Rows from block 2 of a small sound classifier, named by matrix and row number. Rows with one number belong to one neuron. Each number is 500 + 50 x the weight over its row's rms, rounded and kept within 0 to 999. All counts start at 0. Numbers have three digits each. After the name is the row's rms in percent of the matrix's.
After each neuron's rows are labels from the 100 clips, of 14976, where the neuron reaches its highest value: "peak on" is the class under the peak. Only what is clearly more common there than usual is listed. The data: single English command words and digits, spoken by a formant synthesiser in many voices. In brackets: how many of the 100.
# fc1: MLP up (model.blocks.2.mlp.fc1.weight, 576x192), inputs 96-143
# fc2: MLP down (model.blocks.2.mlp.fc2.weight, 192x576, transposed), outputs 96-143

fc1.457 112:471412485528510493466427465511545539442470436460476596406420556480473385487562542545561558645495395531482503529445493471525523557451474508526482
fc2.457 099:580552527480438516585515517549493516605544558442550518531512560482514502576442566402544500448486466537557481487514384480494415482516545459416500
peak on: /tʃ/ (43)

fc1.467 096:574458562585463522462450522634454427541529385489476413492493515443405537541529532583542535567517435515531538488521492491503519480501546464458556
fc2.467 094:559570397559453521503513453418494462556471521482483550470580552483461495415542483583504442574553449449446549529554476437539515525531436449460455
peak on: /t/ (95)

fc1.451 149:487552482459494522457474446549440499473470573527525489538466546470506517470495564438413655509485446543510491430425491453498637546508447449527545
fc2.451 142:451590510476585504495418498417444506543428489462509584553531512490538529496483605554445474478520473457549464532500564479582486612531563539439534
peak on: /p/ (43)

fc1.480 053:480531465606452474450436520528381536518479533572537425620409500553481521521512465438530516482451551478560507477527611408484507381564413548514506
fc2.480 048:528463522450514410491494473473369478464513519498521478469513427457551510468521540567597453416481423478474446534482336454477490536443466452499668
peak on: /k/ (45); /t/ (41)

fc1.437 150:456577589525488512454388415535443386469496407560582484545559536523482542546557503516406382511496590512514471435539490529437501502541482501502487
fc2.437 151:486486518545483493528509542523487426505379513471466551514480539489516552483462498416456480464521366496531573502519484472488518444553482517415522
peak on: /k/ (99)

fc1.388 103:481522453481558525508518478571543529529585399538542477442473557461478610544488531544562506461474509568487468549531562569455489554526487518480406
fc2.388 093:475477506541485548410515535456432568549453551492453552550500472434534450479578500475511550517455460482592451535421535475546472395460497494462512
peak on: /oʊ/ (34)

fc1.443 053:462468543531498512385482502568447480420565602452467445573402434487518601448479573511547423558531532562506494524461580501451552563578525495507506
fc2.443 058:464455478495514518488552555552543656552477478535495549513559440562491410476489456472461517529482444565452485472562478543442391476496445474545479
peak on: /tʃ/ (45)

fc1.229 087:598505522573548480432555478486456493422481509515489460521481513493453589541512533454602581541483408530659488554526530488461471550482564507483492
fc2.229 098:582436424507467445491551443439573550574542437525526521577465456497478581444525555613492548461504489481494503506499466454522476524409530536466458
peak on: silence (77)

fc1.280 091:488511559514516478486535464603454420464493487498454551463515492434414516426534516581528477498559545539531478456440467527431487448497488456495486
fc2.280 094:550584507531541521447549553490476509397404494541457556607520484552629507496512455581512472523549581506571538426528429499500527527553537451460540
peak on: /p/ (32)

fc1.111 063:613506456525379513482518408548584477507447467419452547444385510580460514493421528580595476406505452581552479502498463510491535508549543480505529
fc2.111 062:499522564497530481523503486371489478511458426555557564479498535510542442456479409493545349505558499567503519457505427527525518466414504464428498
peak on: /k/ (51)

fc1.323 115:528458537529488492425501468569493447461534412515502416469427541406439515607550542423581610498420483534561613504448479489536575482506466515519505
fc2.323 102:517536456475519464505454507504452525537384572455511541470483599623598500475494529411471619504502570500389498573443445559575542510475571434483494
peak on: /tʃ/ (32)

fc1.277 037:582477493580437403487515518502612458549508578503504533452468456466426522433507506441439445465422435509548559512470527576441556582521568509587563
fc2.277 036:527479577407438512541479500651519546471516580511556577575544502513497472478482486624576618541499495547628466563495465459507571442461449468413531
peak on: /tʃ/ (31); /h/ (25)

fc1.481 115:509485482586503356481496389582545500446485495442475430500425535549476461523545522593537612412608470484500527496486510520490545525461524492517523
fc2.481 118:449577501467487468482525499613525590584463501634455452537526515541553500412465529433473470455562454470475521416497530566481504539580482437528404
peak on: /k/ (38); /t/ (35)

fc1.256 086:615546494543505475506491518439602472473494535544365522501481553484500551554557512480599481426487501521492577585425473539537481480504464493528546
fc2.256 082:574500456584477491478488446473417512457405521502588456545471487575520501505472505574515452427495459534434540459475469533531486565461531510476535
peak on: /t/ (47)

fc1.296 139:525514535467557384544379538555514420581485472487441466445438505467445506436606513466581533529521469472505534559385519445524492471506490414592532
fc2.296 142:567498410505540524575559583530543561526549557527428481547491456614532470513577573503489569332507457524462465485479474471472500505460524446450419
peak on: /tʃ/ (78)

fc1.426 094:453404469550497478524484515483538495388518543509501557619526493655531409541523484446519613564501593447558499540360481505421495562522480512461473
fc2.426 097:551498567395571531454472477578517530474436566421487518421573518518442443437445614520536528439467534458522469503590516541560531503461479487527469
peak on: silence (86)

fc1.573 139:472414528411524432470521508576526459527493497476538614556549515605453507486463471467468476429489471578553511508508598507517501518440576465475471
fc2.573 127:480587404527406480492358517478524539548540537543511511495543497523461439459556461519505506506462499558453466456535599471500504447515547440533482
peak on: /p/ (62)

fc1.568 141:442562560492587480584483403481527463538501421484473561463343545477468516471504492409563516606542521497536515567402525511492488513601484508463506
fc2.568 138:493544470454577504505424548498468518435458452462464596424457467521509582559465460514576526532467465504528455506539489535581477524577541463466509
peak on: /k/ (37); /t/ (31)

fc1.525 148:522483484478513512510514467520578423518501498484551429509406504435495483513578517517494494453538387514495491541442554500451520552455467510420428
fc2.525 152:537592403492497501505592545529490471533528474488507567567443431561479444500412551476519451482508568504578530484513551503489565551510422532509508
peak on: /p/ (87)

fc1.575 085:541446437556544527460508393624526488460503501554540511491420467477476490607564480488491461408434526553500557445422478451477565511450460430532414
fc2.575 098:431505485549507564507499547487592479609566538519438488518466429485470446464366580516504453503497441560503549574532503466483420479473544496435470
peak on: /tʃ/ (38)